config = dict(
    dataset='simulated modem signals in the audio band',
    input='log_mel',
    method='mae',
    encoder_arch='vit',
    encoder_qk_norm=True,
    encoder_layers=8,
    decoder_width=192,
    norm_pix_loss=True,
    residual_init='none',
    beta1=0.8,
    beta2=0.999,
    eps=1e-10,
    batch_size=256,
    lr_schedule='linear',
    warmup_steps=240,
)
Rows from block 3 of the decoder, named by matrix and row number. Each number is 128 + 32 x the weight over its row's rms, rounded and kept within 0 to 255. All counts start at 0. Numbers have three digits each. After the name is the row's rms in percent of the matrix's.
# fc2: MLP down (decoder.3.mlp.fc2.weight, 192x768), inputs 600-659
fc2.23 094:137176184141095132122095139127108125139106148139076121145102186091140144197137218189139127097122106109118182128153177149208136168083108089111116095149156155139104155104105200124111
fc2.24 108:138129135137083132146124126170125249114158151120108058131100075080160203136123162164091186108147037084146114135152126118102131122122147141102124134135111151121127110168135167157136
fc2.25 121:133113199148137108137177140156127224174118116125152152101138145132143169142129207213164173139151117149139161102136112132162160153123222124149099125132087152095184139200132110112114
fc2.26 105:127102171104090129158106123018118113162086154120176122179171094125131151223108158236160044099121159100129130149117146132097155145117119042077142118138105146077095148091125115107123
fc2.27 087:119163070121128075139132141152145126166167122136173140142068176124127123109096129084117076149086188162157075119087153170167109136171147097081100154142144131133108140204097081138112
fc2.28 105:118075135176113116133130137122139098149180059170165105125118073132143142149116169232041178125128072144166109162141139127117146134123107136147144165148122130146106170161184129137126
fc2.29 086:096167111160160104128119107077112173071116146124092104127174150146112131164094120091163156143149061184201083204114123075144136172131092135132158184127097138148165206066100111107129
fc2.30 102:160112156116109150198123144066120036128086116141148113170151172115131075110083122025149158115142203164118082127123120097125117141164083136110089085122136136066117097133120171143112
fc2.31 098:137126152125148131102093152149165064141117068106167190127148061169137133112105170078176187155165091134138151080103132107144134151135100148099155128091134147084165122110155075130148
fc2.32 098:155143146143127117136156122083142112113095092073125198170135118145143120104172073093176112148078153099112145167111155104129126098146076123092108192134119142092124100122212193144113
fc2.33 129:136115125125097091107169142196124128161037146166087147188163200103149127136105124219077172133181130143151119121133100114137144121170243125150150113147140140103154119138181102147114
fc2.34 106:152119118138129159106157130125107142133095177119154116064092133151176170136171142162190246123148003105168137068170109117130135109161083053150089074094083070099125107137135221166138
fc2.35 090:157121132115092129147160141108083143140134150180136192093142088151143097084116112060149123162126113097112179126113139115140166120125150121195177083144133127124154157127207117108153
fc2.36 104:133161165110149174118151126097157094140051087130188195138166116143148162088188085059135142104089104169144130112115123149101112138123037087114162124104116104094106099106157158100138
fc2.37 090:113164076112131143120104080226156167109154151107098094083137106107116152133130000164104095133134054136106164102092124150251137109107113146113137154143170118171175101094057120142105
fc2.38 105:094125108131141094159082133141101097158111134096145147128125105123076115102101160033099144141133136087148104111099117145174135112112068183117188134141146173125113151127118088167121
fc2.39 104:109116143132097119122219136170113038144049120218091082090153081175114170138117125107106143095152163136143112110126169166210099152125054151119182078055148115219123117099069091167104
fc2.40 109:133133169123148086136197102136129127111104090099127164110134191119146126140101169165090090149138167195113169081138155135124141090136150157138162078154121142097155143178058155126109
fc2.41 099:144121129114118153137022107118116191101125136111093057229118126123187109066155172062069135144067034126118124219168149162190147128110161116078160132130122130117106102161142164116106
fc2.42 106:125186165126095122125097149069144110161173098129090123097125054108176180131142154190084118135121100180154171140125151154187133083118102109184175186103127121121101134171185122125178
fc2.43 096:131137186144137161123132120175138095100145126122117082153142127133129112125128160186111101170145106100178115117140154110135131111119120153149093075138069128138160113129130172143133
fc2.44 106:119111173147096133106065103172209165117150171132105131143160105099191078121157125110130155135100234110170090182105093135059132132106146122123141161113096095220137151087131129096118
fc2.45 106:103135118123168132142123163178156066136154171112135146195158119170114159196145218235050187155129184074113141121134135151110147137122202109181125161120095118129141064197209125114109
fc2.46 096:160150129139094119087100107143109091159156089110140162209094163116125133195131094190176054108166077131111167166163142098094079142126144146059126127111075128090110166114116174129127
fc2.47 108:109103115127141164128082114174083128110183169143159110131102255128126147185127083150148206139182088021153087109136152162150131131142100160106186147140149134165136081176108123173140
fc2.48 110:113171122136145106115097125162153075149216056134131169112153115101097151192108088219148157174168133180151127178149120146067149128128184150109124127119080110137148127147179117127111
fc2.49 100:122108178124111144112168098095135009150206124100160167144128136111154121124157120147108108126103135103098132151122134145118164090149145166096127187120097069156154126122133129135145
fc2.50 107:119111136100098113120088123188161166147133133138140119137156183089116156150116044181241107103127149111142114157123081147099089147120217160136136196167116149151125154120108094123107
fc2.51 088:136126147136098114127118115178122095187130038124047081186115105101085091111098114069145081079119156149149126193134103144137137150087125149131088098099136082144118133147188167132117
fc2.52 106:117108195147155133171092108090117097119088118106144104055128208094120117132154137045150135135129112111116137062176114094161127118185020145135111204109140133122136107044146118176128
fc2.53 100:092173140117107092097082128100142130110097129126161086105132161104129144083182136087087179126068161144123144078106139125132123143136112136120126075100092139184121082167094105111125
fc2.54 103:140161144118145130167181135134108193116221194174095139100093134173105106125175154134124142107173113039106107125156123121191124153094088139148091160154162125174141153087078197136154
fc2.55 125:097152112165128116143212112087129103141050134163204154146124119138125125053143152076176088143082177156102136176115151123158143126138015132123117133106122138116115144084153150143134
fc2.56 102:156130142132159120132130164090103161125167164089111071213118139113161154170088143131120090118149148054138079174103154103074106157135107101122121105093114142140074156128145153118119
fc2.57 095:133138130133125133100009132163108132101116117120107100174131143113140148176145142144104124119111190173166156119121151124101140144107069138137137113150076136164134125082183088140143
fc2.58 092:095070122116134151164198128166109051166150121098165158226121134150136121168118108149122108137146176143141153122123144106168158131180092104126110073098105141091149161093090149143080
fc2.59 111:097135076155104142137084109180113123122233126122090105124126113135129141169153128162162090165147099122146154160125105129108113126099255115158159154145121142188090124121069129113101
fc2.60 211:122125089066121112051113025136129126049154114130162114116131134130131118142142119145121128088137118148081138123144068147139156056045124098140177135140099027114073153105149106069144
fc2.61 116:117126112103119118075071066116109122063215123148134120035124121116122122120118105172151162077094120169051119099136078116128122080083128117115160139125115079098084174141154135120151
fc2.62 115:138138103122146124119087121133133186118133111107107099132097185145147168160142095091168156136109168171143138120170133105124147110120087162053132131080107106087139133068245187124087
fc2.63 099:156156137135097163137149145131182125114176114157134102141162169139111152154128123117073156083142170177107170122124100144123122132104112145181134111120137102209115143117105045143079
fc2.64 101:175124118128092106127143109151123124132187152101083100092098202166161140103136135120116098118179137146145155139124132090138135159101137156133173165112130131124150132233162209135080
fc2.65 100:189126088125116103160159139110189132156114134109094110139132096107155127096157130122126125105103156105154101142090130106130159134111078155091211121094132152115118136101130131142123
fc2.66 086:106138122145116105142213085135090189220085125170142138094100106129158118150163096137202147102163115095153126174123136091145163148105108131188112137129106135143113119118197189126113
fc2.67 094:117117118125195120121143174072125181144134154101029131079110104074110163088105110068220187089158135143150130098096168132135137133118103112155135070097104133093103113097119127095131
fc2.68 092:129123148159111129099117116168174151126105076114126092090131105070086085124087133111115167157170201097132140183119133120100114129179073093057136055117131163068101103147172138128157
fc2.69 097:141167109139151115109168123233120073157170117107121119105103085101122105109194107083129079136106149114152127093138139110117149102116098151169105087137119124145108117032193121124123
fc2.70 109:108108103142131089141144145056152085115056139152116138114116176135083157066107164006114105086152100167105116179117155090181112134153015121096099112146140104146154137118088166162142
fc2.71 090:121104139153141096095138113107118123100129105152073133137162160137154137107093080143125100081130152132118142130145150058111100100094097114074182033158102107124122150005122112103138
fc2.72 099:129133125127131115162228097094144068153110078100134221041104144119111105090148111105182077186093193141152106159103137136164137111094096114035072152165140143058165112118156119143112
fc2.73 105:119162157094160136097061173147126110116211101185095047139114196180138131202161210197055129162127082104119150146125172123086072138148129135150147087118117104166139186146069164168072
fc2.74 104:123137146142137112096156179062169199121069111123113195124094132061175151103104095137174161100125094123132130206128156113042108090140187069160104078110113092123123118141169152155161
fc2.75 114:126121127162124145125176129191127071136132135136081119104158081098117154111134156190179219118148135183145120147097141145107128120132255152127145099163162146180101128147097077136126
fc2.76 101:134135124125124145171116122222156168149115158156112145084123153107136117118132158167135112092133163126185156056137120139107093141172158072175157212107119147176126106116132132133109
fc2.77 097:127089116148125129091143082158132216118138189141139124106109093087085131093149121118131127140152083163085120167122090136144183105134130096146152142104154096142108185166105142120139
fc2.78 096:066173101135163132098050182129128169084121135044168070156171083080173141122112137067108171139133137064169153121197170127042136112174117132104142096155147109188138109182215121140104
fc2.79 087:148133107091093136109132163113153126168161100126133101071170116131098106156168095150119152152089197152111142119080169122057072139136255147126122135143104116176133116207125120144162
fc2.80 095:126148169148143168151113102089113163142113096120199163093084050133168102162160215076090194118131040103141157046149164139147107110182139122092105060132103153125135081115184133158113
fc2.81 096:175147121150110140144131143141131153120086152105140134127153146099123142134100143152087167128047054126103106122100112143126068125107105140151140112120131104149128153025169096111076
fc2.82 107:128145136101157131141132125126153126119068101168112099124137147140158150132135164060134118126153139110076116147123141097130116165161100098087159145098126112116112152170073119150129
fc2.83 095:120132115173104139180191105105161107153114143151197181200152138116140133088158164084096067151138109117109095149112111098120161172127137113124035181101034127161125115073223154161168
fc2.84 086:127150107164128097096126103127138144146137157142105144141136076129110133112120094119124136115107106171106164207091099097131139119093175197158116140212139123096074173077130189127113
fc2.85 105:067118134130117145131168143081096150119183144204109143119129187112064144184176138165155146161174141135118174153109128106121122133137123148150113199125162140170147129105095158154128
fc2.86 097:081167106125134098100019140129124098145099159093052032133084134108164070154097120098104138115116156145124126182105104135101114147112124119114189064131114108110126077098134082077112
fc2.87 094:098131108139130111104146082118147171132100165086171127120201085168141092070107141159112198138111093087105153107139132138132081118186130131132131118155176150110132105040181111144175
fc2.88 103:142170132156144142131093131182120177110118136174165174177122111129120097117162078074155136114117187163200188184152158139079132128133189107161148155147155121169147176128045099115145
fc2.89 098:164106147161154100144138140118159162145150113104093089152177100144152115095162121130134057122120218144089149150157108142156165139126112127103172142135145102052077135146130135150140
fc2.90 100:132133147175126141156101107110120140176147153141113101070199171096122118082126106090137100151141157132137091078074138149180104172095124139151142126119158161162158089214110134144138
fc2.91 090:096094150122129125174200103069121131160106125091120097149158171109158130124141202119115132162126097105135143085117176125135145151170129125171126051151144139104119096193175160131122
fc2.92 097:129098120098126116137136156136096085163134087126111108195144095142161156102160123087135118124101137141118122186127141133116090105132165098088103065151110136098154185114054039152125
fc2.93 102:130177118140109144147103185194139098161062099129140132156132119110155126140097069092226111133165227138126077191086112121125160176147182143131124068106166094131138099112146087169151
fc2.94 100:166110127154126134123064110100110182117104131130096072062116130161150086124138170118058090119125120125128128074128146153104141141129199154130081228148142169213072156112097191118151
fc2.95 099:164117151119159096135091114136140154143089182108143133142157181161150088142151108173140124173013121124130120177104117133137119152145061149066090133100145166170135137069127094149141
fc2.96 093:106114088125120143161048155112100127153020154156112055006063121124131151164145105078227126108160140067183101077127149134160146137138122063099117094127127162140136123140162121118115
fc2.97 105:149125131163146113202154129104152187137078129123127133132173108127148165083133148102111173152112090133142106078135151158196147147115080114131100134120132163158129099163118139168086
fc2.98 088:116138185160140131127169120124112085065156129137115149119155167174070126094150135151157167130087134219151117099093130096155091130127108125135146184095146109139148183136191105128109
fc2.99 094:088144134129130107137140150131151152159097100166111128206122129119124131175127097084135176131150134162098099195091115121066119179101148153054156025106129160109130174121172080128130
fc2.100 094:100103117159123109088190109123124166141069127168186142137115102108118096169122199082118206164170080162149147159129159150072120159136135169092063082176129129090102094233125176132129
fc2.101 089:165117110119125085139155140157126160140132187134141092155111096142152121160069139156162153109148072111085122126127128142123145154083096115131080133084133136190170167149098154139108
fc2.102 089:144110127108082103111162122077169151161088112152128142173136150032154180098149080076110109158162171177116080221116120115114166117122105170103139031124147129151122123190127148129166
fc2.103 108:133120123134095183144122142156106127135150099123082110080115111166145116174117129209120078143125100138099129109137115115140085165118162144114163094136141147069132100031123140124129
fc2.104 097:129120148109109103172107132115099004168165097128149135148118123144130163155116085121205043144115156145175109092127112152105148155135073126087174167120100118122130067083118134173176
fc2.105 100:109061094148126161113244141115127016135190125108218188122150118136110113146096131143117143078138125119115112116133152117118169105154092116177109061152116138111122109097115195139124
fc2.106 106:154112137155132148140080149118161056165112070151069091188114128106136088144109134096115084156143185148121136147143151129139093167132119128169118131125127076210159152119064108130104
fc2.107 086:157126120131126167158154123111083069147142114156155169179164087132122139152120148155069144160130015097090143129124095145163170134123148153063157178122141137160188091154070187079109
fc2.108 094:120173094134126128105110130190136138165122113092161188089134117126096138066116097113103144112145151070102117107156108123160165129146143157174092107128141131122143094142171080128103
fc2.109 112:138124107140111106090168127140161105119172113118083095133121102195130171165115141241161131092117109192132076142151130106148127141129169162118106171111108137123132149182042137125144
fc2.110 106:101115141144145139100091104181142111124158033121130091209183167173171134121165101137166099101112166188123126100131108103136083119110176155115109085170161097176104168042079072084106
fc2.111 098:116177090184116140146115127123138112073102092177151182140142078111155145082146092102131140109118126168137106081121134145110168090126194160151101150099134143207130144196111165128122
fc2.112 095:106123105091177088112099105117136122102114096092082079084138143128134120135140081153209074115136169147141111066088068112157130118106124137122139142143146111100127083115098170136112
fc2.113 090:116151123131136129123105116181097113147129125127165095083126027115152115147122069095125188125105185155156144060100151143143111122129078091133108141146112128127151138065154093080096
fc2.114 092:079143082127106119118145155105104147151181145119116110183132153080136111144114133105155067105197168162172148170156144141116152108090106176162103080145047132162076127187144057099127
fc2.115 096:091128109107133150121178123038133114159151112146101135157111117067081198122057202113037116067105156148082148117125117121099134164147229129130083157147119157128118099066092123160103
fc2.116 087:155091131136157118109135177168111192082112166120101130124113130107109099120139195100142118117122095125142110089140125152119104104135148156152090138127135168155155106147157116125127
fc2.117 106:158107156142185116151088125081136090157099139108149115073125115168130162097091116107155166176116067098171133101141130139169116120127103049133154102152138140138124145097201130142127
fc2.118 084:131112114137150156063106162085100141142118130148155122191150133133121165105120115145155146133120069090120129100132144143137123161093134139133110076132130141180167147104177146173126
fc2.119 095:124109107096129097105111130118139166073183114146077131217133141104148120151121094148161106115116148154125146199092122131164106143125099166096173074093107121127072158134047064141107